config.toml
encoder_arch = "tc_resnet"
model = "contrastive audio-text model"
dataset = "telephone keypad tones over noise or synthetic speech"
train_examples = 39062
n_mels = 64
hop_length = 160
input = "log_mel"
spec_augment = true
win_length = 512
tokenizer = "word"
vocab_size = 20
loss = "softmax"
embed_dim = 256
encoder_norm = "batchnorm"
encoder_activation = "gelu"
encoder_channel_attention = "se"
encoder_depths = [6, 6, 6]
encoder_kernel_size = 7
encoder_stem = "single"
encoder_widths = [96, 112, 144]
text_encoder_causal = true
text_encoder_width = 192
text_encoder_layers = 6
text_encoder_norm = "layernorm"
text_encoder_norm_position = "pre"
text_encoder_activation = "gelu"
text_encoder_mlp_ratio = 4
text_encoder_head_dim = 48
text_encoder_fused_qkv = true
text_encoder_bias = "all"
text_encoder_qk_norm = false
text_encoder_parallel_block = false
text_encoder_inner_norm = false
text_encoder_drop_path = 0.15
text_encoder_positions = "rope"
init = "small_normal"
residual_init = "none"
optimizer = "muon"
muon_scale = "match_rms_adamw"
lr = 0.0072
momentum = 0.95
nesterov = false
orthogonalizer = "newton_schulz_5"
adamw_lr_other_params = 0.0007
grad_clip = 1.0
cautious_weight_decay = true
steps = 12100
batch_size = 256
epochs = 79.3
lr_schedule = "wsd"
decay_fraction = 0.4
final_lr_fraction = 0.05
warmup_steps = 240
weight_decay = 0.0
adamw_weight_decay_other_params = 0
Rows from block 2 of the audio encoder of a small contrastive audio-text model, named by matrix and row number. Rows with one number belong to one channel. Each number is 128 + 32 x the weight over its row's rms, rounded and kept within 0 to 255. All counts start at 0. Numbers have three digits each. After the name is the row's rms in percent of the matrix's.
After each channel's rows are labels from the 100 clips, of 14848, where the channel reaches its highest value: "lies over" is the class under the peak; "responds to" is what is common among them. Only what is clearly more common there than usual is listed. The data: telephone keypad tones over noise or synthetic speech. In brackets: how many of the 100.
# convs0: first width-7 conv (encoder.blocks.2.convs.0.weight, 96x96x7, each kernel summed), inputs 0-95
# convs1: second width-7 conv (encoder.blocks.2.convs.1.weight, 96x96x7, transposed, each kernel summed), outputs 0-95

convs0.52 107:126154101093207065118090129112132121049200145152034134168181137138105117106111142083174105127143131061137186108181130116149129125098161152123146136135168126165070117146150124124125127094109125165113126115172181145103183140148165119147095172097106158151114117068135133120125127147141178170
convs1.52 103:126206150124094164127136097109113177153144120116074087089107102101119120113096131154184172143127124167126167089126126141087153141120111087067117045100115145164112142121130161127165102105096111147154112096151201131003163062089157139128118150132099168126098124116158120155151156098140131156
lies over: key "D" (55); key "C" (31)
responds to: key "D" (64)

convs0.49 105:139187103137067102162137161137177121190163138144169122129130141097106181145147166127145141170155194092122142128139179110184128093140131160112132076122065080130182121175093128094131154128130157036081143107143048166121095123197121107119115122142138104128119119141167116119101168159088106154
convs1.49 113:100156073149086128077115150100112088131140114047087114064143106113132101096161058140096134182126133148192106106102132111121130133135143100136095133099120065116167102121103045144063130076122093187169101097078131128140098101105141124091113122131089091064149112148150082145131095095093124124
lies over: key "0" (36)
responds to: white noise (42); number of keys: 1 (30)

convs0.12 089:111134100164106108125110100100089176134072146108163113126066051158124091059120133103192113140103150128155134149127145147101063182111132100146098146156089115158136131160153159102123157105117138162209136120147133123123085132101106067113118098101130128083159185137183148157172151193105071177
convs1.12 080:120138107126088130169100108210141139138126134148123160081112189105113098121099171113117132147110122077167139092130073154104098094101169239129114160082130109119122095089146058148090114140170110149099183121142088183151137099067134158147185161150132151162101108097064139106122148103121133147
lies over: key "6" (71)
responds to: key "6" (75)

convs0.73 072:053144132093074137087092095117131140110091111130100119119088156099142164207095170127100119155124111160116127119111110149104111070055175151147095134110085079113099126073150098168135125144119116164041122116146155137129130116118166060113188154166136200175145124103129163085163112119123131091
convs1.73 093:200134167155161133131141168166132115151154112148108126146142111082153187101125086176202099091140158132079103171104168082129151163138127130103119146128145096100102158161122177096162099112123117056164177133157134096144088112125120164127095110138073213090141118108102153162112192165175088106
lies over: key "2" (58)
responds to: key "2" (67)

convs0.89 093:039149131147163102201123196101120105144132110164185141139113163120179160109143127119193147173181134074109150151144159118135187133147156198094140145170097173106148092099149134152159154100131095134102115124106169132126111068100121088102096105140159156137118141088155134138123208078127092119
convs1.89 103:115154143162163135209142102149139100133135167148163112154137122134143109110185124167115143154150190140130082135075077094106126166152138117153106090064170076190095119153110131194146141169134128065146088071073172123121068182105148149165070099140100123129127125153164134147139079154096134140
lies over: key "3" (56); key "1" (34)
responds to: key "3" (65)

convs0.27 137:169183203175159114170161110115161091143142107210153153136136132122115125156105135091115142064104211107149095114136118146129140079100112137143169107117115096128180123182132110089067118150152036155119144107147125148114156132163122149104097093127113132166096125129106224165141157099109144132
convs1.27 124:126189118146103143118165149123093121113138196108137114087140137105121079127138121117142087132073130168110096091081139119121117147138121106098091130106151139110107128119118111104048143088068022057126131130096152126097091175138117055169124106169119100122116109148156108065085063139139078172
lies over: key "4" (88)
responds to: key "4" (93); quiet level (63); last key: 4 (31); first key: 4 (29)

convs0.31 097:131101096158161082106189126114149098203160127142189133116110133181104194163137165115106158058141111222124113161117137153169119158126145147139115154133178117113150086139157139129145137128145111173135159103036164147136135065161142181141056117131161116146116132099128155067146151151138121123
convs1.31 102:177145137067062155143154148137109153108129130121250162117123117093114099098122130141095088088175122156127151118134129126153160141078071103169095137130112172158114151093137093083124103128088120116101158129108091156127135130110092059139174162117072106168197082123146108178147145089127094170
lies over: key "4" (95)
responds to: key "4" (95); first key: 4 (41); last key: 4 (33)

convs0.16 087:143123070106129075102103116133150114171131138160123158157112095142136191148120101089157171116164108215152070146031094116115177132092119126128144133198152087202134150110137126101137101189139156109143119102123100142157120139122120131146082203119103126151137165174056167109168121121136135141
convs1.16 095:138081146135113072156044135148127118089107119090200116097143186061130102147188174110132108115179127091126139129161128114094130122060119119139172096116056163141129085164136119134142110109133112117163142123149080151103102132074120146119124182142101128135177155169189114182124138127122059180
lies over: key "4" (48)
responds to: key "4" (93); last key: 4 (33); first key: 4 (32)

convs0.62 087:077086089111139122134123173078133097139135118129127137160150099163131129100126121060111196172177220124088162112128099112199153122158160171088190113100132126088115113128089143101153177147078131126139091119104150165147036114171124110193132092122135151162149146177124164127146125116163115117
convs1.62 084:184159071137189119103089096104118097151108118103137128104087091100153135123093087137138078125113118132147150115091169072141118130177169094163144177113162108125134144125130080193150132137104089101160097103098139187134070122187149195134101060120107162170129120101159183098087103189107143152
lies over: key "B" (86)
responds to: key "B" (96); last key: B (28); first key: B (26)

convs0.37 096:109120092133115148082096155110150109108150114173081167130088115089140079131117111079135137112121114141118146101123204190094157159103134085067179154108061118158119161162094073086115211144087104113153149130081150111095065092110161092167155166158120076159120155150115138154136112150156112170
convs1.37 089:085090121131133117127130141151112099188085184130110139119135129140093141067159076124163187115139082111143114116079095097132064096099140149160153127160207132100132107116157160063165133087094075131156141109140151196122120204122054203107128082136113086108128142154110127117110101159139119147
lies over: key "D" (61); key "C" (28)
responds to: key "D" (62)

convs0.63 071:141118176134119181101131071107152154145126120095145166137125148122180141163121195165136140156147138080124132113162113126184116136115158133099159132148151171156149160105121120195079199166135106179166108173117134106162110138101081143194149151162077163104165162195078134150128068070100153161
convs1.63 095:094076136071131064139130180143172122162150094156100110105149191096155143139157136068123125115102092165134155185128140159119142146102115123150105101133147109083152137152147091125111107104146099073107126156124130201112164119093133199055059124144140090148115149106110128092117218073105120160
lies over: key "C" (58); key "B" (34)
responds to: key "C" (61)

convs0.38 092:123123142112139149093119119148160141132148122102219137158129063132112095142159142134121107088169088078140114152109083187140116168088120132132127178106107101150091111087197141179134101162088090144220087139106159080095097153137170142142141118092052056080122139139142133111126133075113141149
convs1.38 082:128130139123125112143137135158138149127144111113113116094099116103137109139097127050155158148087131145125108139080151102105193073141141164152160133114142231111186141153163174159122151148165157121027153118133148063140100093150110144183149135144117049144161167131095109116177160129148196155
lies over: key "1" (48); key "A" (46)
responds to: first key: A (29); first key: 1 (27); last key: A (25)

convs0.36 123:138158112108143124114116145136113151065153114152000130140126147128130098097128127106082124110127139129075080080147107163122125140120165136238166115163062123092102154130146103144143136145177120171123129136160137120051157103135164108158106152105145129143150117095164109087133151121126103114
convs1.36 128:141109167098144143078140137120145089135099094163026102100146103078148178094128153154117090161129128140115085158157162113083160114095117104099162146134129132255147125177149186164151118112158131123129110166207208145131175129138143123143162113109126138139159157171130140133134150095112128142
lies over: key "5" (56); key "8" (37)
responds to: key "5" (61); first key: 5 (26); last key: 5 (26)

convs0.83 093:130108096129091139154068150103112094179097090108187130072121112151164096102136120126136185103137180069162141115124122120130169079126094144177133150168138180108108131104115116081174097115132153131089170154189127160103072129103079131157105123127127108154099110130111163153173252141132100107
convs1.83 107:135133124157105143110184050120107148087152135140144136159164117120130109126124146109155185103137152082142131151141106118098121138126096057112148076138074108162133164148120088104150114154063182130121084103110129133128118092144143092201067095152094133098020166158127091104109184128156191111
lies over: key "1" (83)
responds to: key "1" (86); first key: 1 (30)

convs0.42 096:146121105111100105114134091108137162076173092059151112061107116188121130111153036140160164139128144137117140132171193164130118159149150107147109200103157134179098138142112132093103137108099089140130139151124161109114120189121171165162134157117188118200139158197169112119180179132115135138
convs1.42 089:096113158110109172106162153109098111130118097077087119142192072142167128141102076132107174091071119093104135122105096126109109108092111129202143055201103144102165143161113129144109134164145158123102101152144156161204134151135059117189174043128116161097116142086123128130104130119137147126
lies over: key "0" (77)
responds to: key "0" (80)

convs0.64 047:149122130109112083126154142104128106119170205146153076142121149153121126153076135091157114106094182157100191139136136144112166094121112084185148098134162105056139098112154121164137118119141090106105103113161192120138200135140146065175107058091141168127102084105040098132118136142118113082
convs1.64 110:139139159122204101070125154126124136123141128158126147198100102132146181093090134127157120174159099082126065118125171138156121191089145112084121145109132118140133198131154162123136116124074142143117122187150120166089195159102033153134126176168156055139105160113091122131144097152165139143
lies over: key "*" (31)
responds to: key "*" (57); first key: * (25)

convs0.29 096:034118142173026181157153098118134112171072123156154097125156108089111098102142102114133184095159203114156139107137120119106113185164046151173139117123085077096125134089112144114108150146134138103170132135149077126147119136137143119119137120105127157111120109091120186128109100133133129213
convs1.29 107:159187140132084119117096160165142173097144118104104164129149104127158087110088164088087169114180150146151235112131120090162092141182164108142134172123179169119109181120134097107112123141075144127089094104128185128123160079117108156176121092095143100111143110121154170135144198155107072161
lies over: key "A" (75)
responds to: key "A" (82); last key: A (41); first key: A (34)

convs0.95 112:171178129156128136235148133180166097061147075115171144124165127120152190135093083105127110118108139185120143125166153105148065178106116129098107089141154054124154109161149091113150145124117161089159182170087129155099108124177112095146159171177121120149152116116142128148150162117081148128
convs1.95 107:093114173134104138115120151092137122128123158085139097037172142060130055097164062115132139081107102106100073121158126178139132117084113100123159163096118151133118086136050096096124106154098153135128182090157127111150112165163158120075099087117160091115095107126128067098119144108095148191
lies over: key "D" (78)
responds to: key "D" (83)

convs0.75 105:146126139103149114102128106170123147109168127091132153051031096140155117134147193113157148111114117085115134114099169169114122149126174160150130130126147106114118157078096108089116126104094142242121159110114114139131151086108156160118104168108178110098108145086120212119107160043107117141
convs1.75 110:124092124110118078129137126128160140104165059179129112131193114170158130102144092048111141156138169173158099155080095047127096117127068152168134070087141101137117132167145160142160134100132147058135139113112108199127132142078137114082154117156103143153114078112091149142129143146201093152
lies over: key "9" (43); key "6" (33)
responds to: key "6" (54)

convs0.21 090:187113088105050033108120143150107139133122126114144088102158151116126148148127170113136162109143120070110067122142148123115091138138211094173083166133078125137139107103202145109106154129150133152167071179188079152159141186128160119158111084091123154143117133115141103122156140157072122130
convs1.21 093:093125172140161170142143121145126168167162126099071111153147207127074119123079125144191103105080186176126121145171129156093095129130088127110143098182104135157102115135129106127075132111195122165080078114106052094102124073138146061145154180142132157153091128145153145124150129123178169117
lies over: key "*" (56)
responds to: key "*" (95)

convs0.55 102:111161143117116125105128126160143168099141140106178129166176144108108143178116119140077108095137100136143159124078156099167138144089114168115136105124197092072123119059123100106122170123141096029174114104189183117105172127131117177086118177143144087155131109160188085117119158157176185117
convs1.55 090:132119076142093125105157148111146113112130119149063097110076105096125125115125127105201121128148161153092190164172117132077127124166099122192154203181140168084105140127151138168151157096129134222127120157155136121138130133106105153214172151130147110067174169132099145124147126129075178133
lies over: key "B" (70)
responds to: key "B" (71); last key: B (32); first key: B (26)

convs0.3 095:057125111169117103057105151131077085071099075148148157072081166102106137092138138100175123094104114068129134119144144173170125102099128076136152103138133091146110152096112180113101174070144063063126095092082097131109103129091138138133131133174124131107117117162109152157147146120054120092
convs1.3 081:143147120129154138179142145098043154147155101127151077174131074154147030165085184194086135135078126160124156122096171096134135140133111189131146157166156188111127143105138094113169148132115129153116132140175121173184105177120117128132142105139105146129140109113136089126093200133131076180
lies over: key "3" (64); key "2" (26)
responds to: key "3" (76)

convs0.0 124:154146120094136145194197128188147138099138140088198133104101191131177143063130102121239157105127149109135131127101109147134111129168086125117093172109123128164093106129106111091146081099144124113125143133084146177095104117110121082145119115098097136115128095101137097172156160106115023124
convs1.0 122:127112112150133136106100136154130135113104117099150110129122191130132077074083149086149154092118198082162053109124136112139169151160136187108172114118221151132127140117129051108208157133089098101140188118121096108145112077184122141109116102144145119125162105124142172105148133081080115183
lies over: key "*" (91)
responds to: key "*" (96); first key: * (28)

convs0.28 108:142128111127131125187161141096125101176133173112162091143116108140168153093145107096160168125116164140153110116212138119071113102161093157144080175137123060139127110125171145101181164121139182102085124162201124162079124112172133190122129153112145125125116156083170171047163151171128092122
convs1.28 109:143158119114118168120092124149118053109131102108157076089140127165144070100150093092135138134109185141162129123107093136106129125161095085111169153103107152142108148120039105150122135102067169085127167106109096079126135123146193122074144064073125101144106121180090112218106165089138128147
lies over: key "0" (83)
responds to: key "0" (87)

convs0.94 101:076118159158121187096085146161105098140132136143186135141070162138119143106124214094157188099106113153173155136122191125131119161106163109167168130091127121130117091117095119145137151140141123111184160078142079156072071107115122147085143125117128145193109110117089146146185225121125159114
convs1.94 108:152151119143154153213123136117068140105105098118180133117080141090141127120111146170134135130090146079099129112064084127139137126046134077090121122091148124117182113179183120088126121136117088076061140112147104112159059092122130096156130115104144114136144132224106142135087117106100184108
lies over: key "2" (68); key "1" (32)
responds to: key "2" (71)

convs0.56 084:055128107095162108096170129127132105144124067125124104103158155125139101165184123111082134158145182079160104081125085124139080091114154132133115039127117104081096052099175093108137131097144120158150078100209126099155114150112143159150098116087116117144143153147109142160182196128096156148
convs1.56 090:163160190148095116162111151089142165114152186147161113193164129101164084103106113158139179102127155158127126155113181148162126130151127172117155158117124176134126180111096101179134165121168148118107149159152136134085090067068122084164125161197147202136137153104161150140108131107195096077
lies over: key "1" (87)
responds to: key "1" (87); rumble (40); last key: 1 (39); first key: 1 (37)

convs0.30 101:162105134081135110100106170134172170139201111152173096118194103111161135120158158086194121113114136115139148092025122117152107171126129109081123121092116129117093114146220141121078170091094127142053156129112132118153059124125158109172085110123135108120150137110139182101126107153110142164
convs1.30 107:172153128108128110113119083154168105171135124164164144120052156129083155119136129130114096134172134135138101193116130074088122107151152114126177155172200127143153151093071164133143119136135139131142118100170188122152045111124043173084144146133070168173098122115106159151110162156187147102
lies over: key "B" (67)
responds to: key "B" (70); last key: B (33); first key: B (26)

convs0.2 074:113114153155144133148172181129108149118084123158115099103185134112116156136181144122074133135159117135145116146119120090164131176155111149092126076136128092119115130111177088074129190195134104067133088165139090109031133078112159130121083110200145134144123148120127159149187138186205131129
convs1.2 096:124119099123101083129106116152160123124134117151071079123131182087098168122083163091136089154129132103135100089155128207166097130155142099146140160105187121181103139209118141123127156203147131156128130126147152141131104198031126147119141158102094147085136129101121085198131123199128131124
lies over: key "#" (72)
responds to: key "#" (77); first key: # (32)

convs0.46 123:199100129118122122136166093180024132118134058141147147106123125079134111146122116139158156143130105138117145125059144089130169122122121137157125112123177167160141129160045162111077157150136149177157154142095156153140122108111045166120144122155125095131130134134131128110178083132020143119
convs1.46 122:172133121126143105113141132117154126110139082138089125145145176087103157093195131121101103150158121167075090145226115129150138119131132166127138138111111075124107105099227121110152134118128162152114091221071142140128161206133162116126106174121135132128156126114109192130135112165183085078
lies over: key "D" (85)
responds to: key "D" (88); last key: D (30)

convs0.33 121:105111076088162093131209120134157145165074134102142177120116149134079103176128146125129149181136143154147164098210133118120081139180115154143133159157133097126123098127076117141199139051094108166098158156101127170122149104067139107093117134127153134137105117131155087169215169143123123167
convs1.33 116:120116163186127117072162060147074103139186125147200150098062118094139121114122128087119114162105157108122193108097112123095138136162098071116137148106164185129129113130082105143167166118130132087106175080148116096155162137050110110073162058149129125118093132153090138164172115115126097110
lies over: key "D" (50); key "#" (49)
responds to: key "#" (55); key "D" (54)

convs0.11 111:158096173100132149150203133138094131158092141082071144146175126129138144118172104105120153129146123162133086100095126106123156118132126126187113096119122097186156138125191101171116099140161099181136186104145146203110087191128136129174134126127177139112088184103171064188187114143130105163
convs1.11 106:120103112066098148146137100154121137129170095185111152134096123082198174149113110100089109203119088138128158131155185155132157107127113153153168112169124163163054114122108101097109124154174096161123171122201119130176097099206122126123110063093139095184146132102109160124088145150127092148
lies over: key "4" (97)
responds to: key "4" (98); last key: 4 (33)

convs0.39 081:138183117099159140094110143099190116149089153119158129109146110125096162111200112089187119099138127122127162123119091173144115169116129104146076098198166064113106111073113155135109100153176099138195111174138176124045147155125142115128145120181105124101112153093093084132211151127140108094
convs1.39 100:148084134101132098140164102161087151142119110141092141094113147095154121173125173106124135153119136132182136124124123166070081133115128167141122154093132100142082131090085157103136111110160106138096105046141122210186173103035113099161155114127134114160180154198148131182163104146117126203
lies over: key "7" (27)
responds to: key "0" (61)

convs0.51 111:184118082117096121139091084159113092156132148147226162126089120117122167074118133106090128100112228078096128169137091144076137124149105138195112137096142109129137133120097115113157159181176182096154115111162166194082131136188161162169149097135147122117084140101139120100120137134151151136
convs1.51 105:182092108061077123108142116136144102093124059165108117121174126146171120084114114129116125075143113124170151123118156096135133138127110104103127122114099078065191185037119084066152122131052130144165163137075143190134094118187158098144107155117101099110156102144102104149137141142142118169
lies over: key "4" (61)
responds to: key "4" (69); first key: 4 (36)

convs0.1 132:118165121133140122151168115146180091128138148135068155075107117108152080146090151126112125133123126136101150144103069118101138110113170119221193125125164133135198079173147126097173089114208167098116126103079132140066118114134144111152065098147176119107119117112175169117127148116100045117
convs1.1 118:116182103177108138146118140090121141056155172144113184118100155121077170122106121140119112103112099118102095152131128125148132154169159059088126125105078133255151081143124098095120106109068110139131134131191161118136111086128097046126117105101124107141141106127104115128129097131109078143
lies over: key "4" (41); key "2" (26)
responds to: key "2" (55)

convs0.47 080:148133135124119188137176103142111172145147060089138114063156040129141116157197051029150171122153117127098111150117137115096112179129090160116081067076140117098133188146107145103135154154136148146103141150136074131163139128140113133145088133172117131096103133127141176109098152120144111169
convs1.47 092:151071134136095126132150108122111133131138183065147154088174130149123157152057044120083195142112135100164101124100115127175160108113115111095135128093167122178119101119053127112130124166138103095082105149129158194093140137089129117144125130132118101073157201170103103160178098155193144120
lies over: key "#" (52); key "0" (33)
responds to: key "#" (62); mains hum (37); thin (high-pass) (29); last key: # (25)

convs0.35 078:151128150120140121108153092085100096132094201127134100109130127089157113110067141141176116123191119092175090141141132176103162102157185122122162175082119118158130095115013107117108090079077117128157120119096125111135135193128146129159112133093114135115118178082115158157087124108220136122
convs1.35 088:159093170133140203142159163150110219152098078100173146122140109148131086126113164125117145142114146112124090119111172077134088188124135115158134138148134110111149182170188130088110135184169154200044131152131109115130210124146097160132074192126135111117170139107108098137133128139116152120
lies over: key "*" (72)
responds to: key "*" (79); first key: * (34); last key: * (27)

convs0.53 116:137148195182167121126147084098175170041108099136132200123142150119158162148093099146143141117097134198105141145131128113125117073095092150113137133137181121172194130030112130174123112064143122099095175114103155159120089108129120125126176099150104109118122132156160140159121177180110147123
convs1.53 122:134067133113113143255187165109136126170176133142122128121155138092140118122174125134099120115139068140099088150117139141097114136059106128085117110117061126110106141149119150159110102141130139161098172152183129109107107143205176077122094154108085132137046122137167102128173138106119091131
lies over: key "C" (50); key "D" (31)
responds to: key "C" (58)

convs0.9 126:139116154123170148179124255150131111123122158138148182111138116137144111181114125132156130099114099207093117129069151120101108111118161165135115162170098119132119198123073031135102104110119113149150138093146144101168127138087108095145148111123114126127131157142132122112163157172111186083
convs1.9 112:127130165133162126132173108133163164090162131158123137148148126162149080213118107192215130055115174082109036122171103140100137160099119103120145155184110117089077100144126123108121146144137116157093128123103142122096134104109154099129105164127141128135036106125110102117110125147119041117
lies over: key "0" (54)
responds to: key "0" (70); first key: 0 (26)

convs0.13 096:105113109112151161134123088145177181160102087088117126134112120140130103074103078129127151117109099107128117117179142110103061109133108103152140089193146140091155090159152111126112118041158112165046094127068136110103120100084153165194104151118108170162098126134119092114101111102063199169
convs1.13 073:099143133148131121119108171091078119117154169072136092064165072140116149177139111177084126139166157170150137174111154079178198139108132166103103060103177126115147120075069141093137130131136164101174083151191145117147138125105149084092137142108113172127155088171166141169134170138127145083
lies over: key "*" (30)
responds to: speech (63); number of keys: 1 (32)

convs0.6 105:120095126083086128164128102083109133134107103143167146117175160079111137141091144145145113101147167158097080156053116145141075150129107170159127160110072140125109137082175150116117130118122128067138156100105140164110233109090064156048116109165133153102154093098142093173180142118081121126
convs1.6 112:126113154141151077147149133115154116130099111128120110131111163099143103089139124203147101094157134137128148136144127129076139098128102083077212159157138105118108094119091106115178101138153154185151110163078121183126067138107159121219101180110138157142174091203080188114123102177110163131
lies over: key "*" (100)
responds to: key "*" (100); first key: * (26)

convs0.91 099:195103090103159169138125136132092129056139168107108063119080117142068092102149130129098096121152096077085096093118132107166124180161089140173100103090116107084098124166090194095069118069152088115118104165116128134118130119094153129155145171145169109069107134148142139099190135174164143127
convs1.91 089:086167168141132064056150089093108135162125099104079137110180068143143119180120102105065167126070137163144130129125120082104099105093148140180188190106144162125093133107167163094118125086107119182119098130125184123082194173137113120175128143114119143173102134095109174105107154136125136151
lies over: key "D" (40); key "0" (28)
responds to: key "0" (55)

convs0.23 114:112126140127124101128119132122156137164164092125210116108164150134180147133131114138072174112126105119199136094111154147094132166129117135026134137146126140080138102122105137099110139095088118113086161104219145124109118099147085149142136101148136131189108110116099127125128168125102255166
convs1.23 098:139161154126066159146155119130094121091134155158067101178141149141121108096135152139171124161175119079089178154181112093115154116087130096185148149193149132182079145162149116138133120131171117171159138114219099147121214121118095080121136166136141089101171170128111148130090077142098125106
lies over: key "8" (82)
responds to: key "8" (87); first key: 8 (30); last key: 8 (25)

convs0.93 097:113154149123117104119140163092162112104102105112162075252136139212117100071096159123142116153100147122083128128196209107123118102136101128152141152089123104124131150128150104137111102105094135088096079152113163132089021145100172134145134118105168103101113132127165097121129150154107143147
convs1.93 105:099119096123134095146125138119130133181133158136089138043075139154162149143145064153183120094037132147133119125127105124121166139144158166104127066104142123121118106118147152088112111127140100124137134081138113199125137086105150130139189075158094135220118149096099069188190103122108143163
lies over: key "0" (78)
responds to: key "0" (85); mains hum (57); last key: 0 (25)